config.toml
model = "sound classifier"
train_examples = 78125
gain_aug_db = 6
time_shift_ms = 50
input = "log_mel"
num_classes = [20, 71, 12, 3]
activation = "relu"
lr = 0.0024
Rows from block 6 of a small sound classifier, named by matrix and row number. Rows with one number belong to one channel. Each number is 50 + 10 x the weight over its row's rms, rounded and kept within 0 to 99. All counts start at 0.
After each channel's rows are labels from the 100 clips, of 14848, where the channel reaches its highest value: "top examples" is what is common among them. Only what is clearly more common there than usual is listed. The data: single notes of 20 synthesised instruments. In brackets: how many of the 100.
# convs0: first width-5 conv, stride 2 (model.blocks.6.convs.0.weight, 192x160x5, each kernel summed), inputs 0-79
# convs1: second width-5 conv (model.blocks.6.convs.1.weight, 192x192x5, transposed, each kernel summed), outputs 0-95

convs0.46:49 56 46 53 41 54 57 50 56 57 29 34 50 50 40 58 59 50 24 34 50 45 49 56 59 40 41 39 55 41 60 60 50 30 56 43 52 54 51 52 44 64 57 47 63 42 45 44 52 43 35 55 55 51 41 33 36 52 45 27 52 52 61 52 53 37 40 41 34 55 54 49 50 56 63 56 42 43 51 50
convs1.46:38 42 55 35 55 51 57 48 51 50 44 47 60 62 59 69 54 54 44 37 47 44 57 51 39 75 52 40 51 26 41 42 57 56 47 56 51 59 43 44 38 53 59 47 45 62 58 52 35 52 55 56 50 51 31 68 51 42 51 53 52 60 65 50 62 47 47 48 57 58 63 88 37 37 46 57 53 58 61 34 54 52 46 49 56 50 54 51 37 61 54 40 23 57 54 49
top examples: F# (89); octave 2 (54); note: F#2 (45); note: F#3 (36)

convs0.146:49 47 34 59 49 54 40 49 37 47 32 27 49 47 59 64 65 39 42 57 46 49 46 59 50 49 33 31 41 50 74 49 58 32 54 45 53 49 55 50 57 30 55 48 50 46 60 37 57 64 25 46 51 55 51 29 49 32 31 52 38 43 68 34 45 39 50 39 43 46 48 43 39 41 49 48 49 53 44 54
convs1.146:51 46 51 33 48 38 49 42 43 56 52 53 37 45 35 60 42 15 49 45 58 60 57 53 67 48 45 68 41 46 44 37 54 36 49 53 58 50 52 43 36 50 40 53 59 60 62 43 56 45 64 67 52 52 72 62 42 35 41 50 40 58 63 44 65 45 44 52 43 72 42 50 46 68 58 57 59 69 52 58 93 60 55 58 46 43 29 36 64 60 61 35 40 48 51 49
top examples: octave 2 (83); F# (74); note: F#2 (69)

convs0.44:76 56 51 36 43 58 45 37 33 44 37 57 58 31 54 38 36 53 51 46 48 46 47 55 46 51 47 34 51 52 53 39 48 37 66 45 42 33 40 53 51 42 50 53 32 43 51 60 51 42 30 42 40 29 46 30 42 61 44 53 50 42 61 37 41 58 46 37 36 40 70 49 38 48 48 33 45 57 39 39
convs1.44:43 20 61 39 52 65 38 59 48 50 51 53 40 45 35 54 48 48 45 66 42 55 65 70 48 64 68 36 54 54 54 45 48 78 47 50 42 67 56 58 55 40 49 60 54 43 44 57 43 51 31 46 51 53 52 45 55 51 27 46 58 56 46 70 35 38 28 45 57 44 54 56 49 48 50 48 39 41 55 52 50 39 54 48 53 37 55 58 59 60 48 54 48 54 47 63
top examples: octave 2 (36)

convs0.111:51 46 54 52 33 47 46 55 48 48 40 45 51 40 48 56 48 35 44 32 49 45 57 59 54 57 34 39 48 43 57 39 55 42 63 47 54 47 55 56 45 30 39 45 60 52 47 38 57 37 37 50 43 34 54 50 53 55 50 43 39 40 43 51 51 31 39 47 33 53 36 58 33 40 67 49 47 50 33 46
convs1.111:42 62 32 50 60 53 64 52 58 44 53 54 48 57 64 74 50 39 41 47 49 64 50 38 54 58 45 40 51 41 52 44 45 53 52 53 47 41 58 42 38 63 44 45 53 56 49 45 35 32 47 61 46 44 36 67 51 55 56 62 53 53 47 71 26 36 42 51 64 59 43 68 54 48 53 46 62 47 42 48 54 60 54 48 55 37 47 56 54 30 56 49 42 42 33 54
top examples: A (76); octave 2 (64); note: A2 (54)

convs0.151:51 61 48 43 50 50 53 62 54 55 40 60 48 61 47 65 37 54 45 50 53 39 56 55 59 59 49 47 49 45 52 40 57 36 57 55 22 54 65 34 41 28 53 40 48 51 44 60 54 35 43 47 38 34 26 50 47 59 57 38 47 53 49 49 50 50 39 31 36 54 66 43 40 45 46 44 36 51 42 55
convs1.151:51 41 65 59 43 57 66 63 43 32 40 43 36 54 51 50 73 60 19 42 46 55 49 40 62 65 61 45 60 46 54 70 57 48 51 45 47 59 51 43 75 51 58 42 54 50 60 63 51 69 65 62 62 42 51 58 43 45 41 38 63 33 43 50 56 48 46 38 43 40 48 35 38 53 44 39 43 49 52 36 42 54 51 23 41 59 52 53 43 44 49 41 48 63 50 55
top examples: octave 2 (65); slow attack (61); bowed string-like (56)

convs0.22:51 45 37 40 35 52 67 61 36 63 57 55 50 41 64 47 62 46 56 28 49 51 61 55 34 42 33 43 50 57 46 21 52 44 53 36 47 53 41 58 41 47 65 36 57 52 51 53 45 51 44 44 44 63 32 34 48 42 42 50 42 53 39 37 43 69 38 43 56 55 46 30 51 61 68 54 63 46 53 39
convs1.22:51 69 40 55 52 62 38 62 48 72 43 47 48 44 50 70 45 53 59 42 43 53 34 41 27 46 49 52 75 39 47 54 51 47 53 51 60 55 48 39 65 67 59 54 53 63 68 59 64 33 61 73 50 49 44 57 55 59 71 45 47 67 62 63 59 52 47 49 30 66 43 50 49 61 53 48 36 53 41 44 52 57 49 51 47 47 57 41 60 43 49 48 48 40 46 59
top examples: octave 3 (78); decaying tone (78); F (75); note: F3 (73)

convs0.157:48 53 52 43 49 38 50 63 48 34 67 55 60 54 37 63 41 59 48 53 49 44 47 55 63 61 40 48 51 62 50 43 63 37 59 60 46 45 55 48 57 41 28 41 52 28 44 47 43 40 31 58 53 48 55 53 26 55 42 35 36 58 45 48 45 55 37 50 38 55 40 51 35 56 49 56 38 60 47 56
convs1.157:47 55 53 41 60 47 33 28 52 41 50 58 47 43 44 48 58 43 44 69 57 57 45 38 36 45 48 53 45 45 51 45 53 61 29 23 49 41 69 49 38 26 41 38 63 34 57 50 58 61 69 41 48 47 50 37 25 50 33 50 69 57 40 39 47 40 56 71 58 55 65 52 48 44 41 46 35 67 58 45 53 45 32 55 53 33 39 78 60 48 49 64 50 64 42 55
top examples: octave 4 (54); octave 3 (46); trumpet-like (37); note: C4 (29)

convs0.132:56 44 40 33 38 53 66 51 39 56 47 41 45 38 45 60 52 50 35 44 45 47 41 45 39 34 54 66 54 52 57 49 40 40 48 43 44 42 20 33 44 34 44 54 49 39 58 43 58 65 36 37 47 56 44 37 48 57 53 53 58 62 49 58 48 51 45 58 45 42 36 50 57 52 41 43 22 42 43 54
convs1.132:53 72 64 52 49 65 59 61 26 59 51 48 40 53 37 58 42 44 50 38 48 48 37 55 36 43 64 25 55 60 66 39 34 70 43 42 55 53 57 58 40 54 39 47 50 47 68 39 56 48 56 46 52 45 42 42 55 49 60 31 43 55 58 64 53 49 37 48 57 34 36 58 47 53 43 53 35 65 48 56 58 66 37 50 54 55 62 44 65 40 49 61 59 67 44 59
top examples: octave 2 (38); A (33); C (26); note: A4 (26)

convs0.1:48 37 20 53 43 57 47 66 51 33 62 35 43 67 34 61 53 40 40 69 66 39 53 50 39 38 48 40 48 39 38 54 53 32 58 35 42 54 47 57 29 38 42 55 64 51 43 43 48 59 60 66 44 45 67 44 60 57 46 48 59 47 59 49 42 64 39 51 50 59 24 52 56 38 69 46 56 46 57 36
convs1.1:47 51 35 68 37 49 45 61 58 46 33 41 63 67 38 45 63 68 62 51 50 41 54 74 58 54 57 47 42 49 43 54 65 47 58 46 31 48 55 66 53 57 51 61 42 49 44 37 39 61 44 48 58 57 37 49 53 45 51 56 52 46 42 30 39 61 49 46 65 47 52 54 47 60 59 52 45 30 63 61 44 34 46 53 37 48 48 51 45 47 46 61 57 37 59 45
top examples: octave 2 (63); square lead (37); note: A2 (34); note: A#2 (26)

convs0.127:48 46 22 46 34 53 33 55 34 53 36 55 48 54 50 57 46 49 35 53 57 47 40 50 50 58 43 49 54 50 61 48 42 44 51 33 58 59 44 36 47 48 41 33 32 47 53 44 46 53 35 64 45 42 43 51 35 69 61 58 48 53 48 46 58 50 37 46 44 55 44 44 68 41 46 38 54 32 36 55
convs1.127:46 51 33 36 42 35 54 46 51 52 45 47 64 64 62 45 45 35 40 37 49 47 43 45 53 47 57 42 58 68 52 42 51 59 67 57 57 61 37 31 54 61 44 50 40 61 65 47 62 34 44 49 60 47 78 57 35 41 52 52 39 44 60 50 53 40 45 50 36 38 35 52 48 85 63 57 54 53 74 55 49 59 51 43 47 54 47 49 52 56 40 46 36 48 49 52
top examples: decaying tone (78); bell-like (45); G (40)

convs0.156:41 43 41 52 42 54 51 51 57 38 53 48 68 47 56 56 50 57 61 43 49 30 48 43 44 54 34 56 38 31 32 37 65 35 46 41 56 40 45 46 38 45 58 67 22 55 43 62 59 44 27 53 38 54 53 51 33 48 52 51 52 43 49 30 43 39 37 46 39 62 38 45 35 34 29 68 45 58 44 45
convs1.156:49 40 51 38 45 41 59 62 45 42 51 47 47 35 59 53 59 48 41 54 43 45 44 37 62 55 47 63 43 43 51 39 40 41 44 43 65 55 46 33 48 40 47 52 56 58 43 49 64 57 55 62 54 39 75 46 39 64 41 44 36 45 47 49 54 46 46 68 56 47 40 28 62 69 41 37 59 54 61 52 64 58 60 52 55 48 41 52 37 45 48 53 43 40 37 48
top examples: octave 2 (92); G# (85); note: G#2 (82)

convs0.54:72 47 55 53 40 55 48 43 51 48 50 59 41 59 49 34 57 58 54 60 57 39 60 46 52 59 43 35 34 56 51 47 64 37 55 32 39 50 70 48 54 30 31 52 46 42 38 38 61 42 46 52 54 58 45 53 34 48 54 44 42 45 56 53 40 61 37 60 39 57 50 45 53 62 48 49 55 42 64 46
convs1.54:41 44 48 24 53 41 49 47 54 63 56 48 49 57 25 66 52 31 39 41 46 64 40 55 37 61 26 35 62 60 57 45 34 77 46 54 37 41 47 45 46 45 50 44 52 56 66 62 78 45 55 47 46 42 39 54 55 44 54 54 55 42 32 46 49 47 37 39 43 45 46 60 40 64 37 49 33 47 63 51 62 50 51 35 60 54 49 69 61 40 36 48 53 53 43 44
top examples: octave 4 (65); trumpet-like (36); A# (26)

convs0.34:48 50 53 52 61 46 30 55 58 31 50 52 54 58 48 50 43 36 43 56 48 47 50 62 51 49 53 57 57 53 59 57 36 38 55 50 51 54 42 40 36 52 41 51 54 48 34 48 45 54 43 51 52 52 36 58 48 42 38 35 54 53 43 52 52 48 36 51 49 51 26 47 56 53 37 50 76 33 50 36
convs1.34:51 38 60 59 53 52 45 52 51 27 46 48 23 43 60 35 43 28 56 50 41 18 40 56 33 46 45 45 55 62 45 51 48 33 41 43 53 53 53 42 37 41 57 42 57 61 53 46 58 57 41 44 50 54 64 39 50 43 24 37 45 77 51 34 52 46 39 52 51 48 44 72 48 46 54 49 63 56 82 50 65 46 52 61 61 58 56 56 50 56 43 44 50 48 47 57
top examples: octave 3 (50); G (43); note: G3 (43); B (41)

convs0.59:49 56 48 28 47 51 59 54 37 36 61 72 52 48 49 58 49 37 56 53 56 48 50 44 58 57 46 53 35 45 54 45 39 50 65 39 45 36 52 45 49 31 42 54 53 49 36 30 40 49 42 63 60 45 63 41 37 44 40 54 35 50 48 50 58 46 36 37 41 58 59 24 40 46 39 56 53 61 42 46
convs1.59:48 53 30 54 71 49 36 59 58 61 37 57 35 37 76 57 46 44 40 62 58 53 63 70 60 45 80 65 56 57 49 43 45 51 59 38 60 37 44 53 55 48 43 55 62 51 37 57 41 66 45 53 52 58 48 34 29 44 42 55 55 52 56 45 46 55 40 60 42 69 66 52 48 44 49 60 45 66 43 59 51 59 44 64 50 32 49 47 46 48 42 51 54 29 47 53
top examples: octave 4 (71); trumpet-like (69); oboe-like (27)

convs0.188:57 35 37 46 63 52 47 48 50 38 48 41 48 47 53 40 56 45 38 62 35 33 30 42 42 41 55 57 42 45 50 53 47 44 59 32 41 43 56 44 39 53 58 52 44 26 39 39 53 57 44 38 45 44 30 61 51 52 56 41 43 41 49 56 28 48 61 57 42 50 37 41 47 56 52 37 39 45 49 62
convs1.188:22 51 59 40 16 50 54 55 36 50 75 43 45 57 45 50 46 46 44 52 53 55 55 37 46 48 45 46 54 49 25 51 44 54 48 50 43 59 40 47 45 53 49 71 68 34 67 34 36 40 51 61 49 54 48 44 51 53 46 59 52 56 39 55 46 67 66 45 57 50 43 50 59 55 50 40 44 35 45 43 52 51 48 42 68 58 48 54 58 45 52 41 45 57 45 69
top examples: decaying tone (100); marimba-like (33); harpsichord-like (31)

convs0.18:65 44 56 39 39 53 48 57 43 51 39 71 55 30 71 59 39 30 48 44 57 58 42 39 48 50 36 46 43 51 50 43 48 28 65 57 46 42 45 48 52 60 54 57 55 56 31 47 38 36 52 42 51 42 44 40 27 36 35 48 28 52 57 63 48 37 42 50 56 26 51 38 45 54 53 59 56 45 49 25
convs1.18:41 51 48 62 52 53 47 54 57 62 47 46 48 56 65 53 44 67 54 43 60 80 62 69 73 62 55 39 55 41 51 46 58 40 47 41 50 53 60 47 66 48 52 50 49 50 47 46 45 55 46 69 40 48 36 65 55 54 67 47 61 50 44 62 34 39 50 59 43 48 25 71 51 61 35 47 49 51 29 43 51 45 41 39 52 59 46 55 35 54 50 33 49 43 48 49
top examples: A (50); G# (50); note: A3 (40)

convs0.40:44 30 41 57 41 40 67 48 58 39 32 31 33 47 46 51 50 26 59 23 40 46 42 36 46 48 30 39 45 54 47 34 58 42 50 37 46 51 37 49 58 46 61 44 46 45 60 51 66 45 30 44 55 26 56 49 42 50 52 47 40 54 50 43 57 59 47 42 71 40 52 50 40 62 57 44 51 58 47 50
convs1.40:49 56 47 69 51 58 51 33 49 37 53 44 51 46 68 55 59 52 42 44 47 61 51 63 53 46 34 44 62 51 59 55 24 23 52 58 73 52 46 77 38 44 24 49 59 51 36 38 75 43 44 53 54 40 60 46 50 37 48 54 71 71 59 34 30 51 39 55 60 52 46 57 55 41 44 52 39 69 35 61 39 56 60 59 52 49 37 54 54 56 62 52 31 45 43 62
top examples: A (87); octave 2 (69); note: A2 (64); bell-like (31)